Rows from block 3 of a small image classifier, named by matrix and row number. Rows with one number belong to one neuron. Each number is 50 + 15 x the weight over its row's rms, rounded and kept within 0 to 99. All counts start at 0.
After each neuron's rows are labels from the 100 images, of 14976, where the neuron reaches its largest size: "strongest on" is what is common among them; "lies over" is the class under the peak. Only what is clearly more common there than usual is listed. The data: simulated stained blood smears. In brackets: how many of the 100, against the usual share in percent.
# gate: MLP gate (model.blocks.3.mlp.gate.weight, 1024x384), inputs 0-127
# fc1: MLP up (model.blocks.3.mlp.fc1.weight, 1024x384), inputs 0-127
# fc2: MLP down (model.blocks.3.mlp.fc2.weight, 384x1024, transposed), outputs 0-127

gate.211:37 06 60 47 60 55 59 37 22 38 46 80 59 49 62 57 81 47 40 56 66 57 44 86 49 80 46 53 39 51 79 45 46 50 60 34 40 84 81 70 52 62 49 64 33 46 48 64 69 61 62 38 43 36 51 43 52 40 41 19 37 54 60 54 68 21 37 68 43 45 45 60 58 34 61 48 42 41 63 57 44 43 49 51 53 50 36 38 38 38 45 32 22 68 60 47 24 58 46 62 30 21 56 76 36 52 58 71 61 60 68 25 43 39 62 48 44 26 56 54 37 58 47 74 56 54 40 34
fc1.211:57 11 56 37 63 48 54 45 13 58 58 64 53 38 59 73 52 58 40 72 74 69 52 84 47 68 72 69 09 29 64 56 60 63 32 55 45 64 61 48 65 62 54 28 57 59 49 57 55 42 50 27 64 45 51 50 41 46 39 41 37 37 49 45 47 34 53 66 50 46 70 42 57 28 51 54 43 54 34 63 52 59 35 41 49 57 33 52 56 41 48 72 45 53 41 51 39 53 63 52 55 25 63 62 57 76 51 74 38 87 36 52 48 15 85 42 59 28 49 49 56 35 54 47 49 56 56 52
fc2.211:58 43 43 57 77 23 59 71 43 46 72 63 61 32 61 43 64 52 59 94 46 99 44 50 60 47 63 49 52 53 44 51 41 69 63 59 48 44 53 61 45 53 43 29 39 54 56 59 59 31 64 38 74 47 49 63 36 34 58 44 48 42 40 27 27 41 55 50 32 44 56 38 65 34 35 59 54 63 39 38 65 46 54 44 48 35 42 55 55 45 42 28 27 49 56 84 55 52 51 63 27 51 50 58 52 65 50 39 35 56 17 40 53 23 69 52 92 41 53 58 43 40 61 78 44 33 76 71
strongest on: target cells (100 vs 14.6)
lies over: small cell (96 vs 26.6)

gate.183:58 00 47 46 56 55 45 29 29 63 47 60 51 38 48 76 86 54 44 60 74 34 45 85 53 76 31 67 25 45 55 55 54 31 50 22 44 68 53 32 66 61 46 50 24 67 26 56 52 44 48 35 46 41 50 51 54 44 36 29 64 40 40 50 68 33 41 65 46 33 56 63 65 38 40 40 38 30 58 64 61 54 52 67 38 64 30 56 47 34 38 56 41 54 59 52 38 50 53 53 40 02 50 53 32 61 34 84 65 66 60 29 34 23 62 40 37 49 28 23 64 56 57 55 61 50 45 42
fc1.183:46 19 47 39 63 56 28 43 20 45 52 67 57 44 62 51 61 50 49 46 89 46 44 81 43 78 46 62 19 31 58 57 60 48 49 50 56 83 77 59 59 50 51 36 44 62 47 45 74 43 62 29 57 50 71 64 39 39 45 23 56 46 56 35 53 37 29 76 53 49 57 44 53 46 49 45 49 55 63 62 41 78 35 63 55 57 39 60 64 47 49 53 55 52 54 52 35 69 64 57 41 25 52 62 35 60 39 62 46 69 30 50 45 17 81 56 37 42 46 43 60 34 63 21 50 64 40 44
fc2.183:45 49 38 62 76 52 54 62 46 58 60 60 49 31 63 48 64 64 65 83 56 85 57 52 58 51 67 44 56 62 39 58 40 60 52 49 46 46 47 61 51 56 42 19 34 64 37 57 59 38 59 37 70 56 52 58 42 31 56 43 64 43 27 14 26 41 54 48 23 65 68 42 67 39 30 57 60 56 41 46 81 46 47 50 40 35 58 71 52 47 46 29 26 47 49 84 64 51 43 61 32 60 46 60 50 66 62 28 35 50 20 53 55 34 82 60 76 46 62 60 50 29 54 75 43 42 82 67
strongest on: target cells (100 vs 14.6)
lies over: small cell (95 vs 26.6)

gate.637:35 55 39 38 39 31 56 29 32 39 48 68 61 51 54 67 55 35 51 45 66 74 69 49 51 60 78 78 31 61 39 58 67 70 47 47 45 58 64 40 51 45 60 58 50 12 56 56 65 41 36 51 75 43 61 54 49 62 54 68 54 36 62 55 37 26 65 51 47 44 42 63 55 28 35 56 79 69 68 22 40 37 50 69 55 42 45 34 25 34 40 32 48 41 49 45 68 93 81 64 82 55 62 53 43 62 56 35 31 41 50 38 34 31 33 23 53 52 15 62 75 46 46 85 17 33 46 50
fc1.637:30 82 51 61 58 48 69 33 37 92 27 48 63 48 47 36 67 45 37 24 75 61 61 41 46 43 57 68 38 50 54 81 64 63 36 40 59 54 51 45 35 38 59 42 50 38 63 38 69 53 49 53 73 55 65 17 45 57 34 63 61 40 60 36 59 37 48 50 49 50 33 74 49 33 29 40 80 60 59 46 14 64 60 85 39 58 60 48 39 40 61 43 54 50 48 52 52 80 51 42 77 47 59 33 47 67 53 43 42 47 80 46 42 54 46 16 67 60 29 70 81 20 47 58 25 56 73 48
fc2.637:23 33 32 63 44 92 45 47 53 55 23 54 42 71 21 28 55 66 56 47 36 32 35 72 61 33 43 15 40 65 31 42 66 41 47 35 30 48 27 87 45 49 37 66 20 43 48 32 45 46 40 72 28 39 58 50 33 14 41 47 56 31 70 43 41 59 51 51 69 57 56 51 77 56 50 67 48 72 68 47 57 63 58 62 46 31 39 44 72 46 59 52 48 50 91 36 42 44 32 70 59 37 72 61 38 61 67 41 57 34 36 61 33 48 15 75 39 66 40 40 54 64 49 28 79 54 69 52
strongest on: target cells (80 vs 14.6)
lies over: small cell (65 vs 26.6)

gate.198:61 00 56 35 53 41 60 40 16 51 53 61 55 37 49 93 59 63 32 61 72 46 54 79 47 72 66 78 27 37 67 56 62 61 39 42 42 61 71 37 62 60 47 29 38 54 32 64 60 48 45 22 78 54 51 38 59 44 32 39 37 38 38 44 60 25 45 66 51 35 68 40 58 28 52 48 40 37 43 63 61 50 45 47 47 65 21 42 52 41 32 65 38 53 54 41 48 44 55 60 34 24 51 62 53 82 53 83 59 83 60 57 41 05 68 50 57 49 47 47 58 50 44 70 46 53 47 58
fc1.198:60 79 37 60 44 44 53 59 87 56 56 24 42 55 44 50 27 46 46 46 12 41 55 17 55 12 41 48 68 65 33 58 49 33 40 50 56 24 27 31 45 38 48 53 49 50 49 53 34 51 27 66 40 69 42 30 62 47 54 85 61 44 38 46 48 68 59 22 54 50 59 53 49 65 47 37 59 50 33 35 65 39 65 38 42 46 65 65 45 66 61 61 57 40 37 53 74 31 48 39 58 79 42 23 55 54 40 38 50 31 50 76 44 67 33 46 58 70 46 35 55 48 39 42 63 41 58 61
fc2.198:50 50 56 47 16 73 46 31 52 53 29 37 38 72 38 60 37 48 40 13 51 00 50 52 36 55 39 55 45 46 57 52 61 30 38 41 54 58 49 39 56 38 59 71 60 42 47 41 43 65 33 63 28 56 54 36 65 57 37 61 51 61 59 77 71 62 37 47 67 50 45 63 38 69 69 37 44 42 58 57 30 50 48 52 53 66 57 45 51 54 59 80 71 51 49 28 48 44 57 34 76 45 51 51 47 38 44 58 63 48 77 56 45 74 28 52 14 57 44 38 50 67 39 24 57 65 24 28
strongest on: target cells (100 vs 14.6)
lies over: small cell (94 vs 26.6)

gate.613:08 45 54 73 52 60 55 60 64 80 77 51 67 52 63 59 48 54 56 19 46 89 56 68 49 50 42 41 47 71 55 55 46 41 54 69 58 30 66 45 66 49 47 45 67 49 51 44 53 44 47 48 25 68 61 30 52 52 30 53 62 46 69 52 54 56 47 68 56 47 41 77 31 54 64 63 54 47 68 37 53 57 46 73 45 53 53 33 23 69 58 54 61 71 54 47 32 48 22 32 57 54 54 67 58 47 40 50 26 52 58 61 49 20 64 48 03 46 60 49 56 30 26 66 54 62 51 52
fc1.613:81 56 40 22 38 32 38 33 49 21 21 50 34 55 36 43 63 56 44 83 57 23 57 33 49 52 52 57 51 33 56 51 46 62 52 35 57 75 29 53 44 45 49 61 32 52 52 44 43 52 42 49 68 25 46 62 43 45 72 47 27 55 33 60 37 43 47 46 49 54 79 31 68 51 46 42 45 46 51 75 48 40 55 32 52 52 49 80 71 30 40 55 38 38 38 53 83 66 78 59 53 39 46 42 33 49 64 60 64 55 33 38 50 78 41 45 86 50 48 50 48 68 73 28 37 47 54 49
fc2.613:00 46 34 25 61 37 04 57 54 45 47 45 26 49 50 57 55 51 79 62 56 30 58 27 33 40 40 51 47 43 52 32 61 60 53 46 73 44 45 61 28 30 58 49 42 46 48 58 66 22 44 74 54 14 36 71 37 40 44 39 37 63 33 28 29 42 52 49 69 49 87 22 69 55 46 47 42 60 52 45 79 60 38 33 66 63 45 65 53 47 48 53 25 58 46 54 49 33 27 54 16 47 27 14 44 36 33 46 47 34 60 29 56 38 45 10 57 45 45 39 52 32 57 43 50 47 43 60
strongest on: two lobes with orange grains (96 vs 14.2); teardrops (79 vs 14.2)
lies over: large cell (82 vs 10.3)

gate.38:67 16 57 51 30 43 56 37 50 12 40 63 57 51 38 54 33 34 35 59 39 61 35 65 40 44 69 32 45 60 56 37 44 76 82 58 43 49 68 69 41 60 43 55 58 39 58 95 65 39 56 46 62 15 38 44 63 69 55 31 28 52 40 63 56 40 51 51 52 40 53 65 59 47 78 50 48 49 52 49 55 44 59 45 61 35 47 33 31 54 54 26 28 64 54 62 46 62 39 70 29 32 50 55 36 53 61 63 47 71 81 13 43 36 30 38 48 36 49 65 48 46 34 59 56 61 47 31
fc1.38:50 31 67 41 23 22 45 40 48 26 43 42 61 53 28 64 40 36 32 58 54 62 41 66 43 45 54 34 41 49 47 41 55 89 65 70 40 47 57 74 36 63 39 46 61 41 57 79 59 34 44 27 56 36 38 36 53 68 54 43 37 42 46 62 42 47 46 49 34 40 67 56 58 44 67 45 35 51 48 51 61 41 63 34 65 46 39 41 50 51 49 39 39 54 49 70 57 54 50 66 57 33 75 65 34 66 58 72 50 99 81 25 45 25 64 42 64 31 49 52 56 49 29 59 39 58 52 39
fc2.38:65 54 40 17 34 00 62 68 25 35 82 57 81 43 47 52 43 47 58 74 36 68 51 47 70 64 49 65 32 36 59 54 38 63 64 52 66 56 66 60 43 50 55 39 42 38 65 66 72 32 58 53 79 51 58 48 46 52 68 51 43 27 29 73 30 39 64 44 53 36 36 52 31 19 48 49 46 68 41 35 72 39 52 55 67 43 41 59 34 54 49 41 46 52 52 64 50 54 70 53 31 45 62 68 48 68 40 50 46 69 57 55 39 27 49 51 76 39 47 71 52 55 69 75 38 36 39 54
strongest on: target cells (100 vs 14.6)
lies over: small cell (55 vs 26.6)

gate.667:59 00 47 36 57 42 48 35 40 55 37 69 60 50 35 66 83 30 34 54 78 57 40 81 72 63 53 35 25 38 70 44 47 50 49 21 56 79 74 68 66 53 62 47 25 49 35 60 74 47 48 41 64 22 40 42 45 37 46 14 52 49 40 36 69 22 31 56 45 48 46 55 64 55 63 44 50 42 64 71 52 54 46 54 56 44 40 69 44 31 28 37 37 71 53 51 36 49 57 63 50 19 59 55 39 50 39 74 50 75 56 37 45 10 68 76 37 39 42 53 48 42 43 40 61 51 46 51
fc1.667:66 03 48 24 62 41 40 29 21 49 43 67 64 42 36 54 74 36 44 67 80 57 48 75 68 60 62 38 27 30 66 49 50 48 43 21 61 73 69 66 66 52 57 34 35 49 42 53 77 43 52 36 72 37 50 53 45 33 47 26 48 48 43 36 60 26 37 63 51 49 46 48 61 44 52 48 52 42 52 70 47 65 41 57 60 40 38 67 49 34 35 50 41 70 43 49 35 70 68 60 60 21 62 68 43 63 36 63 47 76 49 46 37 02 76 55 46 39 43 55 62 31 50 31 60 50 51 56
fc2.667:51 39 54 59 83 43 64 67 34 67 71 56 66 39 58 49 73 58 65 97 63 75 47 69 59 76 59 45 44 51 53 55 45 60 44 38 48 51 63 51 63 59 39 24 23 63 44 61 60 51 60 26 66 69 40 59 45 35 51 34 59 45 37 08 42 42 54 50 29 57 57 53 62 41 26 58 59 55 43 45 64 43 46 55 43 44 49 59 72 43 51 44 24 48 43 78 52 50 45 48 45 41 47 60 57 62 51 41 43 62 34 59 57 23 94 69 76 44 47 44 62 27 52 72 44 62 66 59
strongest on: target cells (100 vs 14.6)
lies over: small cell (100 vs 26.6)

gate.647:38 43 77 78 46 48 60 74 44 48 42 55 58 52 46 54 57 68 37 29 60 41 49 49 48 71 42 40 30 32 17 46 69 44 55 50 61 65 61 53 43 31 46 42 36 72 34 79 38 43 15 28 58 83 48 25 59 53 70 56 28 56 42 45 61 68 28 56 52 49 42 40 41 63 66 70 23 58 63 18 63 76 39 23 66 68 65 26 60 30 53 55 46 22 53 56 64 50 22 47 46 27 43 33 57 54 45 74 49 55 41 73 56 49 80 57 51 60 54 13 51 61 53 43 59 73 43 45
fc1.647:55 50 74 56 52 24 55 72 50 58 45 65 54 52 42 54 55 72 50 38 65 38 58 55 59 78 35 35 50 35 28 51 64 49 51 58 63 67 64 77 55 36 49 45 41 77 29 75 38 41 20 28 58 81 34 30 60 43 69 54 39 55 41 34 64 60 42 52 44 50 46 34 23 61 76 73 40 60 60 25 53 71 39 18 77 60 56 24 59 31 61 50 46 16 51 51 62 42 31 36 28 37 32 49 66 44 22 46 39 48 37 83 53 47 78 69 45 49 53 29 33 52 52 41 62 81 36 26
fc2.647:29 43 73 55 34 54 49 35 33 61 27 64 54 63 58 78 38 30 78 54 45 46 19 50 51 57 69 58 54 54 47 56 64 44 33 56 38 54 53 61 58 53 55 53 61 44 41 38 24 47 62 47 52 28 53 37 55 38 42 34 40 81 34 62 58 55 53 91 61 71 29 09 34 61 65 40 42 60 49 79 54 61 50 63 50 52 60 55 84 76 39 68 37 67 45 32 58 60 54 61 36 68 37 38 48 62 70 46 39 57 70 46 40 22 07 47 81 66 53 61 63 44 38 59 72 41 43 64
strongest on: target cells (50 vs 14.6); lobed nucleus (45 vs 13.9); band-shaped nucleus (38 vs 14.3)
lies over: large cell (63 vs 10.3); nucleus (34 vs 4)